config.toml
horizontal_flip = false
mask_ratio = 0.6
loss = "l1"
init = "torch_default"
eps = 1e-08
Rows from block 3, named by matrix and row number. Rows with one number belong to one neuron. Each number is 500 + 50 x the weight over its row's rms, rounded and kept within 0 to 999. All counts start at 0. Numbers have three digits each. After the name is the row's rms in percent of the matrix's.
# gate: MLP gate (model.blocks.3.mlp.gate.weight, 768x192), inputs 48-95
# fc1: MLP up (model.blocks.3.mlp.fc1.weight, 768x192), inputs 48-95
# fc2: MLP down (model.blocks.3.mlp.fc2.weight, 192x768, transposed), outputs 48-95
gate.19 109:462484443524518542502516453539492559551605479463489558507477567463532511487480454399447487534522499437521434526461459499482509467465517472469503
fc1.19 104:451499579543543470471528482417473496529492494540541554546450521514477420473468541443515416512485524565502527414492511494444519445403515415427431
fc2.19 117:440538403505495442530536443408505487533459499495387461545485545417486600487512469605488524546521523528558478515493546491528531502451484562577553
gate.20 099:597522525531520462451490417531434400494586506465543479493590444495493510416416475522479474550498526604553491501499579432480459378437508504517540
fc1.20 091:572511542531541544466476469489477410549533477495514487515511490529468500458468493483442463531500503593516494485523553469457462385415503553574625
fc2.20 067:521519510472529604518504547468547474481457495584457504488386402575473519469481462421512468522562497559469532384491454462454588584526466497456354
gate.21 060:564472498490532506458447442543503578523538560393479494426524487434508462519528558483535507465487527538507556527525531446529523510489504490498482
fc1.21 077:516528467536428486523576540463429489497496522591503563542445530505507533531456463467459473515504456526552446459478537548485504448551537538487642
fc2.21 084:504429495500515627465502481556498505477553465526518500514560498486486412391500506500451512492469492547533458480467525524476500441457526504512450
gate.22 122:459541391524549550524516421490505435467592548505509610434488529422520523493512513412416547588482474446456534532514470522501553453515502503559464
fc1.22 124:508480554509518436476455556440530507551466422502500428529478421517429534494490504543544493464461564530568505491483471460475546457439552497482471
fc2.22 131:458486424539536484442472456518579593566563507520477488538476519433497495524522483485513449622521519484419565529507428638392465456406546492531468
gate.23 115:499505522566543476479450466529586394513533474501530408528471539463443388452450523456490505592486497507537497531498411446456476475512570496508434
fc1.23 093:547489488506502552507595514517478568479546494531480519468501372575543578521467515503485471464574512444459551490529604523505550521520427493520605
fc2.23 133:436539505521565473517395501546482494488527505437544465574509618439491502623533497451496450495496547509610431457474391490445508455535548444542556
gate.24 115:505453552491454449481522456616597567488489575523489532493554554550540481505510476542522484547657443450527524502507550458489567453534479471482494
fc1.24 115:528583477546530494438434541422428453543509415406562471506446555459512455486491515464443503520481588545441471497560598542447444541496574513481522
fc2.24 129:470511558467496521514509503498474522504409620482515502468551527510555467459529493545490463460619349484534530413463513417440425398481455401505498
gate.25 104:419498452491513519485485525587536445495581502553495475446429423536457475479546506451445465546484495511540456439479395482516565438461563430569504
fc1.25 105:482462536452516547507496483472589659457525537558435563435514591508456508510464581514508586466412492519525508552514416477543444545581502487498371
fc2.25 075:592446496568480429520485637525519512477458438470537510406565421534536435447507466538504439505500514489514429570502539446464437472396545447516580
gate.26 077:507539431469513499496472402598540495483588541489484539520542318582549463496524444556472494461592484458498573541564567523520575446574492538373456
fc1.26 074:478519460495488510493562443479527415463499564568485498533519448504484504492535443502568398471579509507554500511485485494504428496466461537461587
fc2.26 082:502374393528550444465438531529440533527425448587488455591438514532497547467536478471448565483472508441425524541474484482525527594457463502500496
gate.27 092:491456522498496540511506439608421575516526565440521594481505494529501482484459417560536514447504506497467616569511604500491406598568521385550531
fc1.27 079:509561527497479471457548554434537415507508464530514482480537522512479533477539594480467491533567505519522399465507393438507635365491454623463469
fc2.27 084:460486506517608478484393485493568508513488480497495519539488493521503490426518508487580533431485456424472559516388576473558541563482532455520426
gate.28 124:625490496506435496509451558467540533457443494628491480524537557491492413502399439545456491550493481498412521509473517473532382535509487539462484
fc1.28 139:570510513508494409559574500376481340463465488445499530408513449519483398493505565491356603467503455530482484440516527510507482369584508488577469
fc2.28 113:518550515541450485453471560434492604507480517581456502581517608524511459598518474568582481486503494459451475503475323524590440522468486479487519
gate.29 076:594528466559471536506472485445517511436495526627535473526505438515345504458457479429393500463586446559585516490508435542479550478416506561572412
fc1.29 092:427486561432494493472590492506467497548533487346458503435551572481652515523464548469567503552410536419497542509475538483537484497508517447431583
fc2.29 082:518450362563582507448576498430422576611552479460582494574538493554507520405455580510481488533537566514455457556512505538464544510500448513590402
gate.30 112:482490502471442408507506524509504501498522488466483494626524450606511420517551465552569502584614495496480568500574527445512459505477524461498403
fc1.30 114:525503409473506473508474558463558401560656451607477473494530392518518526512504496441465442624506501403442564513483538526498407502347503467552476
fc2.30 099:486514506470493562503508505437513492491515447518462577543492592509504526534545532400498504493616394555533452548575482552550543575604473398448510
gate.31 064:483557510569503461535441430505506539475456502528567432609629580515541492408515476583529498560464531422545461495508575457464526500538543502405463
fc1.31 049:439524474526534549514445513539515719503461471432453513435493398455576518531597569475528528526538454502495495523457455483472541510541498461501474
fc2.31 032:491558411501486460518486504601495458466501653409480533549498424660545512499485548455559558435514483537517507491485386524541487453530387410494401
gate.32 114:501480571496493580472542446540501548493451556556472423515519564505483493520503448414493554549422501479443512488468556466507514519478527479458352
fc1.32 134:540501471506504466503504567392560393541518459491502524464506562624529499484466621464535459499523507585523569484501415530469478437380518435514470
fc2.32 101:516474505487507471530452482424485521422547577486520522520478437481475524590501526543553481490540517475574481466488647443522480509564494517412627
gate.33 093:607545544514581444475502418543441491495501500434550555473584447407501492440533545497433439532537504435544548514544503499474511514453464511563542
fc1.33 115:516509478469463513521534485518483481404491590506407448530487523469538448553448461423497511429528455531477519472467474448572452463575524513441501
fc2.33 095:556578554537555490522467463537482497461554543411487526497561527564510457515472446515505551422464477509448395552548463434486501493569494444503497
gate.34 127:553482501476485471503520384605490507436538535418468520527523403479533496506480479532457500518470473486491554543488546410536487490587465505426452
fc1.34 164:482497484506521501489461509499599496479548308579508523514452552543465482498443494473475473623488507538508469488519522478502590518575490464501459
fc2.34 147:435378458528496497524485483598609487461526362584590487487601515456492514411497423559504492544462588524462419476568457510482588595521531454476533
gate.35 124:434525480525593505462363474528477472500479426415531538656500606470519519474507423484506531593520491406526491494501438515474593501470524512511569
fc1.35 112:532497476524565582467429430489481502426508413500488544542486613418493519494545482559467501514500491495556430476530509494489557562466552472466556
fc2.35 075:506574528517556464480428527414533508491503465412443558539552529495559499563566582529543478476464579486516501572539490515496507443550588498432484
gate.36 081:541482431504457499466528441660498559481577506447528578587521442484444508473416348573466473537529478506495566555511522470487374486579543464479532
fc1.36 069:488559605518559484520455504434521447503443552517485434420483566499534508514590594408477511523525490488534399404496464491474657532461429536509485
fc2.36 099:442450471537508439473458474524592547511500510488490488528459525525480492364494480514524504521490471534488531518408556440528522527519580527517414
gate.37 117:494504507518494541493555402586450503474413509527500443457591616498476438473485466494421537522505478511525548481514446487492529605425483596448351
fc1.37 091:565487457496511449460481609410531492549581492403495589519469445527549532479531505494573485400530513485499447500506549507479487384494528424533585
fc2.37 117:400446540569478522563451447595546688565467486521584537451420404531498485438512523407504480572485532542493591453489425449416567555496495470542465
gate.38 083:462545536480490550473514625390489531416491492523457484483436587604459410528555527507458525533552501471548546504498389483519469456549493433472488
fc1.38 093:567557581452488487503503514511480498473536475385467481558557401662523490522538437472432443446556559416462479473531499433520434428540477513436548
fc2.38 081:524531485451550538541494463520505515501487520461436498490457538466525481415511509527472501438525497545508413444520479524472501459512503425478470
gate.39 106:518517566535478421495524546593484482463447464480540397443508453553495363501438537491432477487583483544403518469575443434488411445492445500595541
fc1.39 101:464496519562477470535496500454520514535489559477573628505559476446523548487498514532566500468484515438478517521465568585452352472533542521489416
fc2.39 098:457524530513441476501488553511439561463447486512576484485570596564508552534489471473544494495505498445377569459483368512432582533467510523536487
gate.40 077:511462467547538440550469446592470477470436559550507538471522483459494424477457587505463553466554506457608499542499555482507533627495536552485499
fc1.40 095:495541511542518475507518515542536402524519481497517432452572460605507509462474528491495561531320544473465475466514550473489494501498477475426504
fc2.40 117:471521476464501455542499479514530569387542526489420475526471468470479498549503503535520498531530441457596494539508447481564475438456456568496470
gate.41 075:550537561511547541504525502499442431514421523460547476537405450417393456476551516523433557402484550554421500520560492470505515483502534557443556
fc1.41 119:566557570516507515478446482471412373464494550482518560531566420478500515498480429502500469524449515512454537495510659522505404458523523553462492
fc2.41 120:429535440487560580508537462532423552553522472553464497532497554542513428574536514505453484442538494537583515508533394556484564581468397487459474
gate.42 068:380489502534480415510510442540496531531490520549569550502549593364466528451448414489505532522523486476566544552533397471460487498454434433521461
fc1.42 089:559537498486500516478525521449490518523526419478472503578463439620543445502542562562510489505531504517350477445488529541503468530555580507454623
fc2.42 070:387479536565610558520500421526545524460553485471553476528572517528440501445440513415394485519556510528422478389513456449365506440517551424518547
gate.43 110:544528560482495459507561549466462544392483439442504506501550563478550495532501471527447510552509488608642429518503454478523476441527547437422528
fc1.43 112:521486517519531554569438477556517429547506590552514490425491491484461502515465526446530507534381490449488553475468487518506515528339466495557406
fc2.43 109:463489516567465527467581513466491561478491462442484477590547486554551508529526441491524507612571510583590490559531469558428439447564436461359539
gate.44 124:467526536488490544512499479497586404551549512476495517455557545494476505485436454434451532459514482520496396495492508441509485548527470520477537
fc1.44 118:593498555521544579481435420476528441494491522546490473433499486431533449484400567530439519512543459546509545537518501503513455547454547555551482
fc2.44 125:505586520544515566468483465471442498472545486441398590473524466450495480468460494438503499454500475498434467518512465436403530543588538429515467
gate.45 049:525546535590526446511455448556533459521578513517593493517565502478435479437451502504431476582472512463511481431518509438424511437556596458535619
fc1.45 035:493491458437517480465560563554478558508475525550477534439454479508488524464497537497549525459500528507455563534513520540516519545487473539542409
fc2.45 036:456557447493582396495482541562552461469445575478492563507478428568504534498497532452586526439435548406498480458510426485518494572504489486435464
gate.46 079:456463437513525462499487454517464554435480472475503512577570492433456548484472414494501497673476556586515549513570587443540488507636429591497457
fc1.46 099:391485444482468447535476514493525590437458524467491539546454392543533530524563444566538465594466531577529532515523492454514548514654508571473523
fc2.46 086:500539466506497489471488575560550483505565460508491504486466509519458488583492494514444509482521481469513576557482516502540460454495466506507459
gate.47 055:617531470624473421442469442518535480549506500530616505584552491471472492394457423550475464534553524478471488509524551472425488469458523506475565
fc1.47 055:560489448524477573495462443412539463426526514455508553551501611483562508489476482559487467535496442569529515489508542481505673483482474538405451
fc2.47 030:522500505492524395535482490549513470497404500459427534478580444533514516505534541602569522467473500403512516497520573508521583551508492512429522
gate.48 120:551530483514541397446510456491549500522555456492520467478563449419429514493436579552467517594492541504382471528509560536464437456512521560392525
fc1.48 131:483494522488542483448485513538539401549543449532496453470583459449511542506545559606464520604497527417498482522528581501474450504460493535416502
fc2.48 088:548445523334538570459460582476589543459489485527427473522442469413478511517442491501471489506517464475517491529537615496498451538576499493561416
gate.49 105:518561593560544542479511480605455554446431445463584351523596549526523478452414454465438521543515495446557484466553540466415510507451428559438426
fc1.49 081:557506455505585540492469504521540466542535523486608616437513495484473540493490452511527490461469534449489505496496474472446479510483551473468659
fc2.49 115:517594462579499578430451545507522549524465395484538511501501492488531465494487548414446503502533556505494539466486420456493537479543422417469418
gate.50 108:543519480515498487483438493495509502579573556440505506448552500510399494465495416451466497456529485546570540515478520482476631442630520607547445
fc1.50 095:445516592507452429541596557485499565488430500531522575510478497483592587506529576558545499413500508552464480497540447479469491470447488426517668
fc2.50 099:498519480615457420518496524572542576569486515549565500535561593478506552475519417529430507550479599463496453435497423493556569417538483499578519
gate.51 092:492521510593496539465417501564514600531521512433582508590476524507539521428500546476484506482420518457533422507527439464424562456566528440497453
fc1.51 070:528495499468533516526529484502502466499526493519519538511490528481522449518566605513442444428448466494537469522505427483495637502514505445541360
fc2.51 076:530467513483494506511476559461585479414531459569501468433545438514547598505490537524600535528437526501452551510493477583479545568502577440489511
gate.52 091:460591538550538485514431497521505467599622521461547475502519527510516394431539458499431476436480501439439425448491590565446565541528570507508438
fc1.52 101:446508564534574535468489532512475469533558513472522540413457563523514497431507543487489493446483469512452448480515470602452452595509606414407390
fc2.52 093:460523483491488421531543508513518491458370501446478464507557469538447543468513475482567577585534469479559564615504509399557478506474450563592470
gate.53 128:499476538511438517509411456429562577476510493575500536520462561385474546487498536536534503531462506422455583485472568363509437498337526471469583
fc1.53 127:487513505519515514510556500641459501537531503397546395476549410586561491472493504450494524471515492565517414483539435634461503563568454454506429
fc2.53 123:537500495435468497527473489486482537437519494571557502484418541569472501500502410510583502516477486440465516478489505415507410502466556479553564
gate.54 090:558544489580569474494529413542446378514531537615545456505563396508517438437524529377499513520506532465505514472531547503417513433483523473408514
fc1.54 084:517559510538536481492515499444427435551548587547521436527538402512510481480503534459468528520466497474485458577507528522461586481524478525459627
fc2.54 044:469448457474533540526528472575589433494479504492470488471381432482514478460490514562526546443437489396485557491490495561514531489497566530480445
gate.55 093:456490474507500471524525478483528514529463617415543416593581539489515467486527406607511526575553515502464480498551638446479381506462504445444485
fc1.55 103:500508505448535508535505408444524429538469567383483423575474468482507488515513400538481558566516508503487484486533623438510416456526491407427627
fc2.55 086:552558496510459509548565520510496492510480547578529497479533452560524502505489594543529495529513511531450504542551477515501378582551423558446399
gate.56 061:588568526558567495537397475464550418427457567541509531443545481554545507461531509491554512505368507446548489485526596483480513512524496561401437
fc1.56 046:491528448482447484523486588498564424462468511454543462481526533522472508474524524471434539508404505531462458540497490541511448483532582458548473
fc2.56 050:479429453508514621549447536607470516510507509533477492562431533550471483500519521510472497483517554534578496448472512562515525445513485531417443
gate.57 083:538471485496457464510550494575493420420531554476538594460511401435400505492502524580472518498503518582504523522528558492495536440610529485503459
fc1.57 079:367522473529502517446440526444543595475572482507523452494509470524552489505524472494561489628600504438523502503543440543529564453443483471587456
fc2.57 069:527444544391441542456558415483493434459444501484497477482609482455493489427484439560566498509465496484455596510453530455547438578488504520567573
gate.58 099:476478476520513537541471457584478507447489526503486500521476504554520492450561493538525546590398466510552458415460531449508565405485499486436554
fc1.58 095:456489472502515495513488524520447455506506451520473529475521547505493491472523534546558535570446497498504440424500531440512546457454432462389564
fc2.58 095:495535514419487521502526554504573447546524403457497491521543594466508503563396472606512560491493586432451562578618609493531490576516388557477463
gate.59 113:487493459470475516534542513574487584539572449525488477522566505514547516518483438569551512529512478448423545531510494505498532506479494434514400
fc1.59 122:412481429500503506492518565532488553549520511602513422534522487572517527513541471492520545602588470510397546476520497485497501465485488447575419
fc2.59 132:504563491397460389432534528393423479448415523446548469553505428423464511468498505498427500408561462502459514553542469568446530495523548558508523
gate.60 097:518549487517534377494513421536463550542530496547578451571606454397478528469443544604445520585562484441454481470554467415444547424476478592481556
fc1.60 088:473463468489508561482480532510504437463500510425488553440424576616520460490555507412552438464404512595569526515448484552524475544566540422478418
fc2.60 104:473504539571473408468504487483559496503499487482496546446487583530452483438482544479572521560474563546491578429526436376459515501402585417561594
gate.61 096:501499556585496490436477465570551531516618471463606549544545579523473512416468339468522480452535535440492453528516552499439409563397561427511464
fc1.61 090:522488482469476546536507519448480462499395510497461437481397330481514486531504619534504544565450463580492521475470436461507643436592527543496531
fc2.61 140:510513516554568558474501488580503481500613460495508527477549605505446502391484526475495462464506585548418461508502528473414525474496587449482463
gate.62 127:471519527488456421470533481526450577530462533471509512629479420492473538506552453504478451550570479429489565506508483528455533423529477463449551
fc1.62 122:484515503502516560560494457439512486473446586399498462420462596536623477460456527544521562411445521541476501474508516448509449492405461615528492
fc2.62 120:597570453566559483495468533456482520524532475510484581430549621522490429491482492520546437444499533474538462531461564420440451521503496442511466
gate.63 089:514509414573479504482498506509513488479458525565555439575536465504453450441425438336500458543374533451480519478475601521442454506446536452488450
fc1.63 096:519507467550435491510478574460509482522451550525511436550441457541483446477523458416438435609325520496490514501455567540467439534470577463468436
fc2.63 077:526516579432574552505522532484490525440455555411464480415413439530509469517495476428554511486472480448544527522427446459606455547455466529470544
gate.64 095:558524498526505424530470468460439488572522557546495498493527435477474550514478515554488542438498483564448505437526581475511600399499467569535401
fc1.64 097:505490541513413536502396528404491588469481615523516425553524438506561540493448491447567466560423514465479500519447518475548412486506467513579611
fc2.64 084:426541544540558530437493468571461508482594505523507539499493578492442522539473462454547479541454578455477526530467472439557480549450424401506437
gate.65 111:547593471490579519515433501541515511518595556457516487519495562473500444439516500500575538558490480462489482505557589507457457483516491477478467
fc1.65 112:425557510536544518487476617442551497527503445505526483458498543530529523432478611426511509555535489475574475480507383510447523523412545493507482
fc2.65 119:462528444515461402475491516457478464466436495532510500497467478506533531430498483507565488526538492485604575560471489508546496488482505479538558
gate.66 081:579522515523509542459424543476553428516495579487529541455488486561529428461510502551480445474435484496453441508558658543474501510414510545474591
fc1.66 097:548435516456514552498488522454501491576428543421443485395468562527513507553497492445461524552514506450457496514531521577552457474394508499483547
fc2.66 103:492456479548603417511493503515505527487528505474524493527497546513512514535496519522526492509510486494511516589506389474504498547442473535446507
gate.67 114:426515485468478584498454371524498614489462534570503389539536471446564476481560472508530588573556503478523541523535446504508449473524489481533466
fc1.67 108:470577468410473590453436401429543565422477570575449450484477460503604505528467474462512570516471538580459497558531451510575418457546424488471436
fc2.67 099:488463437453443521523540537531471499523501499483588466575528469525453495518520625521531507488504446563568426479451636483556513491428431581458466
gate.68 106:515589490536511535509408454536548474506505473476550445552498459447564529452487490605551572548468514442481460440545615469460459550492548567439503
fc1.68 103:529540521517510550492449562538517573535462476507496416517463498475582525490479593528553624533499484423555477488507561495503377520433483552499450
fc2.68 099:447530478533525450518525518448549412446465461394436505524389561467463558497527494429523478515519498556518507522499558519493578525517494566469442
gate.69 133:522473592489377445478485527597573552494492518442492527449551582542528455504503432504522467542578496518531571486531506441495595400590505366557493
fc1.69 118:600424461450422451528490505567556495451511532450457559449525528512579475560506441558498489495443465564552580562490511479546537390571480438551525
fc2.69 094:518512464505450562523427528491591451462462431481522542499516498530501481459462475356540610570400506478521393471467498492516622605443500457425409
gate.70 129:520509510476532554501477470533565441493514424530497582464495633497528540495511432366485540451575503443573524506496521488487474507530540508471512
fc1.70 111:540458448492470496521443453514507546462507503606500544532508581552570508503453488535533512483475479552530549500510568492509467475405536431495417
fc2.70 123:553459452480470454504436415431560595522524581529509427500486512393434501457509453493512448559440529476579469491543475467426548475458595535475454
gate.71 068:499490517614444442464511489498527461498511490572526560537609431355534481454422555483512482465469511495558475505473513433499554437422483638538481
fc1.71 049:484524519507452448473498500499506430446547514612515546476546426483495501437411559566513507452503446443581522509504555409540537500496467638546554
fc2.71 051:514576447462486564545549478486608453554454511527419528436521350526428533552422559444457555475510544508473456462596439482560513537578387452557448
gate.72 058:492505575512517452481546448471483513383487522570504520562565546446444499489412457472518444551450521546511573492552575452471480465620490483414512
fc1.72 085:513507409472527556516474538481531431509512478521456457516485531516454459477557528558475547423513502472517448470499521489539472438426496543549514
fc2.72 071:438561477471564502490410423467594465466493520440569563491483556530535534436502477437540498496483488547485505416473523452435529500545606385504496
gate.73 102:523481445495542531523454491423416456498500493463475575482520388383604539481535482475565486536476499484434525498508537523524493486459472550445525
fc1.73 085:497447542517521583504575478588481418499466555541493428433496481552468484471645455526540472559461519555464462517539549463498355481533504567462462
fc2.73 089:476461561532484478511527521457528471523486528509437526554415584537476510534450479459467480457530508482485521484516443501501583530525532495486420
gate.74 107:444501505503425461528459533505415553541453412466484474575508459471547454510543468520475526567583491469395542496511529496526520521545457524536646
fc1.74 092:480502451508516518451499695431514516527508425480521459508479509482514528503542557424484431480573503532443474470497362572455545532471478401560552
fc2.74 120:480515492361527468542502419451563512510520486497451493558406520436499434519558511570498456535502523501538583519534517541587484564545477531501493
gate.75 074:518471540545510493518423505535461635485577477506512433605510546456414526472468524485463484605471522555488478487507516502503500500508504460583480
fc1.75 105:501471557529509499516402486608473681465577484482528425519504525509393462476463546488416514534453496547510518506490537482491437535509488494572500
fc2.75 079:517508519445411422516505437497474472528477476501441486465425467451467554510506453469497495475555437520531574509529508544545552527498503499486579
gate.76 066:558505406557508454512463521561477321418497526550544447487560405516538426458606453518484481493434485520496484504483436510501498483440522463530510
fc1.76 063:506507511540514604499486508543492333515511478481481434483531438581486407497573443473508517507424474502596522470481578595480440564436483533580450
fc2.76 067:454502558494638484549470519528555483465435468400485552532487510595534546497517527468578592501440549507510484463485561430529607505551509410418476
gate.77 075:444542518575452510511473447520527453485503554521537529560539527542511465437471475556541437608506481506525534482494543466435473466451540448473468
fc1.77 060:466480452516570545512394552418530316447434489492491528548440459432504462533593491551414510494481498468558455499504559534543431499544450567464613
fc2.77 058:489540416522554508476495500488505470445523573471489469554441474450464509472519456454444554494455524395498484468563487486540552472453417474499548
gate.78 142:493495537493524584509441408564525454509543503482496464522482682499540423485458416530499515520501470484622545539484410437486481570464576444506389
fc1.78 130:529517568487492546497455489479518417500498454521490492505543671434500504495491509454506564481519489429536436527512471496491540496479497503376513
fc2.78 123:400452438437480501564480482477517391461498487458484526501467574488549458548548470615461465457458458514551514465457482493528502533430562538488485
gate.79 078:523480549510475552478560487507504424416515577496475537535588452530418531459458459493431521551487475581481559527529507466517558493502504584519400
fc1.79 105:445610473572562487423492509471508534529539421518583454555531628503614461450571550527523493569470551498467478474553477514418491502421513414492529
fc2.79 082:467523540463457499536489442506461514484461490492545489526526441469505553405494465506518470562483472502593514476482494459551529516480497523544531
gate.80 092:396490456590502549524458498596560508478534481503626455583534569466520467463446542455436482572532478435553427427518527480359481516484552445487544
fc1.80 092:613538514464500420470512509351453493538545487492460557437449454561480546480516473494556515401482527527442562560518429542574489457524535568547431
fc2.80 103:482499470585552352461547508536453610462507471519582541538613476551500507532494532510492496485505547514511476522508466470413569475484459507564560
gate.81 095:528551494521528485515497406452576465500525528588546492487445464589520546455540527547501527492518512489415514528590651503454481516455571455421421
fc1.81 093:482471494496487456509538531534461530470453549521495461481619510487600516497485486549434500492568480512456527529493441460499497467543368524492545
fc2.81 099:540562475476563553488549455419509441464519504506508487523537545493541471481504465477543457473508488531498544438543562574497509483511569510492455
gate.82 100:527515399495531481457497525494632469474574404541513486518425564410411472508439430475508450469492534581512489503484553480493523499523513519618467
fc1.82 101:436494550521430528429478573467510480619525492533489418523495452490540518501556494367512486574498564565553458432512477545469523562438525503409541
fc2.82 126:483534501461439478593506535494461501546463533457436495502429485580512485535526559489418499497506328483506479523500477421554496515504524513436461
gate.83 091:577489509512547410508546489623478518463518403479528540549559540504452458462418475474477465583468526571529561533522464423505586497535505516490438
fc1.83 108:440551581582578564491432551479500468545558470551592455446493460514562456426541529502466525545554503492456467417530479546399448450472548526502512
fc2.83 109:476475509517421445499538427474471496524506427467581469541502493447470507473480481507495389506484527513506586451530505496569502517476525589487474
gate.84 102:526511570468531541500571550413463457490526528458465557419531507441540479529454559371518513438467520538498505495473443495528569428463521521544553
fc1.84 104:420458489531528468505470503501468443483396493539511510497420481469457486463473492548625466512443446546585486520470523513504552566530585497428500
fc2.84 098:517492467507464471516494507535445480518539488554481525522577452488533436650522459508554508482517494493501491474488554528583500518419495521499498
gate.85 083:518453467493431468477593521566434510472428351389511495494473584549564479497542470517520397461569542604496515510520535495484400584525582471482447
fc1.85 101:449448458474459456516505524470441503489490505497456484521456442315541538523436480445499440563419506528583506507447552526519575506446519566503522
fc2.85 076:449473529598566431502527502517504472567543504550557507487496491526553482560508533564524530497498455501491545501496629444551570523548495455550470
gate.86 089:465468538516474523457521470554497556547544512642510422493493565599466426475466463526637469509472515554539549480502453520490383428486546459503578
fc1.86 101:474556479506503487536499534471521507493461448358552511542495403478490578477571528430392542493599485424462422448508602505482660522519555538445515
fc2.86 096:417498573516473523519560396485468562548551559520515457496407581548428519472481337401459483515483535456487459355518380499480430525512558465579500
gate.87 140:515518419496519506511461484512503473420504513595492469526477423531488469490502493470404519628498489457524569423470605485498586468435555538490490
fc1.87 142:506518424501566507514461490449461572418528514529471426437483396496496502533427548471420525543517503550573579538482598557520534466415514624546455
fc2.87 141:445436487476559468478468533514500500405470520528534596545476483500468542525469552520402573574545451406536471450493507519507486474502512465541482
gate.88 151:572513501492444450531525512499454464522461510486485508511544649474500452496577545502429455497475522505367481533509497493533534449489476490494471
fc1.88 134:465520505548471466498449513499494598507552464472531456488552375510443568484468418542543534492502472482538523478507573468451422480449471527498491
fc2.88 133:528534498510468506484530547480539411540528488469499518548569697475475485512552491433546495495517532504446488464463513472467464490487512525507456
gate.89 141:541535482509567509460494488558508492565553477451513414506463497453477474494601471475521535566496489469518546538476552465475628431538468514560478
fc1.89 139:495505532516535527509424533495516432520540496423494499504451494447433446517473477463483564492494451520535541537510627474486539466625512457634457
fc2.89 122:491480467474605417465560487548521586483494481532510502456444503599496487550530580525552436423484494564456597549515426523493442550483547529400445
gate.90 067:499520457559535442509456479442519385484507511448561476595629458379495502385553571538474513496514506364460562478523559430451470451428447584483408
fc1.90 066:456472578470495512509462455494512469568460551520519565460523634471552565523561422469595480507590517516493501516508598535460462553481582506395440
fc2.90 052:500503483544537376556496527508461553571495499409515520566492493524519552479598567570618530473538542486413531509536458469471616470447477483444445
gate.91 110:478514524473568478529412416513518521591566456437500540430459481501484555485424499487538540484513499527470500461536526489492601466474525477441560
fc1.91 100:561483498498503550472535501560536551497492491606504507501476469466526460466504435457540519570491481445496467516487529469433461538459464444561376
fc2.91 082:543498423552536550521561503489485466522438552530509482614561467502533483489493521528463445587500540616525451520505465468469514388461495541563512
gate.92 111:605474503505555627528541366554502530505514539614478437431533502560490476494467511422518539559515515503490573510497548507505478543387522520535418
fc1.92 111:379534624496453484485496538468506535560547523479499513503460526552426431498411488504501453402486508570564482449494447490499478443627571457495378
fc2.92 114:486448443551492383446481532492536459502509458476528546606546397477523535452498439555552475556503484448550441516475489465530453508549492494482602
gate.93 087:556507523501515514457512498503554470550597518618508584473525501512493504498506537494581446583543551498453486471502558474455463553553536484427514
fc1.93 112:458543525550619498467453468570514597554481457531539458578538543540546483453477591447522541520523494454495513476540497491449608522565466479418421
fc2.93 110:494481465442455454539502440514478436466522522440501460562539453414517515513503494578490486465490506483561465479472495508518458439506544562516600
gate.94 098:443556425506562518485440499573473480511611522391524462533481598425452502482499486440525533512542500460491533486467433489498612498559512441509348
fc1.94 075:477526561527549584498546428362513449502435512480523477483545508497583505451475480583553487437483538529458444508558462525483600474376525503445528
fc2.94 072:433522492486547516504497514525510407527547507595507450560533497508482579414523497509493503536425520483591461513459462450540504533553488526470474
gate.95 091:569575557562508568512464551492464538509486494454561536487502486455610457475528493526562502473512500391468401490475501527411523538450591479412571
fc1.95 107:516538453465492519543537544421419421598590547497481462545468506521562504528530489492567421530447480398520437469437487537504494447429517457516487
fc2.95 110:465560444384597430500536423557586515451437541515449603471491501465547554535501479442556500564463491525508553551489493484554604563516444506477486
gate.96 089:524498534511501466495490430586505512416507443432504537581517507451478527479417465457435553588362550454488464494529566455548570532580466564473447
fc1.96 063:473517503554490455472525592312534431561491552550518514542472454518507471483567519514516461509669497546449516522473413502431415491392562478532603
fc2.96 075:499522526572453468482506449606456488441496350488543489557457539451487482441500372419550548513402585469465442529540488480440575534466551554550532
gate.97 093:571544471514560540513466451507506498450546497417565463618504497371485519458496461548422548531474514433425447454525568472458549504496499487407614
fc1.97 099:622544451527554497534536455491540528454612456436542528592500421482445533504568474576407510488515521418453453479551555503434496482521460456393616
fc2.97 111:537463507448607512510454516510546566491443534407461447498448434483541466564478505473493505488510494519464496558485504572579534455523516555446418
gate.98 071:511495516506518395519393436596467543465503509623497437535563449523484516476507434495536472467462513483577503535524547407494522383485453599450482
fc1.98 089:478486421508545434533439525580478478404476496625506562516508419495464498482479417505469476417475501433544511549534513525540481472521498563479399
fc2.98 061:523529427456539504463535562505480493425405479427436457374475501521560533560485548494574499484557512539509555507519452482614438508588466489524502
gate.99 106:515499537633519566494444487533478520520553507603615466610572421466444532389445494520488510531366523531479458497479497453424607437490460543518475
fc1.99 108:525474474427515438523558457475561519469473499461445551500433491516539451572530510511443465490615459478500620504548525501554452534550448546474494
fc2.99 117:450529471523458398516591533509450501485433517413580476496559532558470474533453524524429515487538504454497541509583427490475470428488552501551567
gate.100 105:582492464499553428462482495387519513463517488621473507546489529452475564490464554492471483463399500503490493498456539505500508498463487477473543
fc1.100 092:449491564519476485499491428434518552535511553469515501506505521328517511473465526522416485441473490426447487514516431522500515505441498534538532
fc2.100 111:436447471501624538414446423540471510515544511465508541611521486444441485468507507419572500521514511469459624543483468433548481609534468401492494
gate.101 066:578624554536544508492523484493489512489570551459513533526487419333554476411468510476447426522497490504529515488467540489407517387516578433513522
fc1.101 066:400489471517493665518462511418527519480555549533504543536447616566460453503571467521512514417515467554482464468485464509509479548526511470547510
fc2.101 047:508485562474545559541474466541484445528496560468474501544602537573405498534468535465513520478478557446438470479582419562509454456506507596460488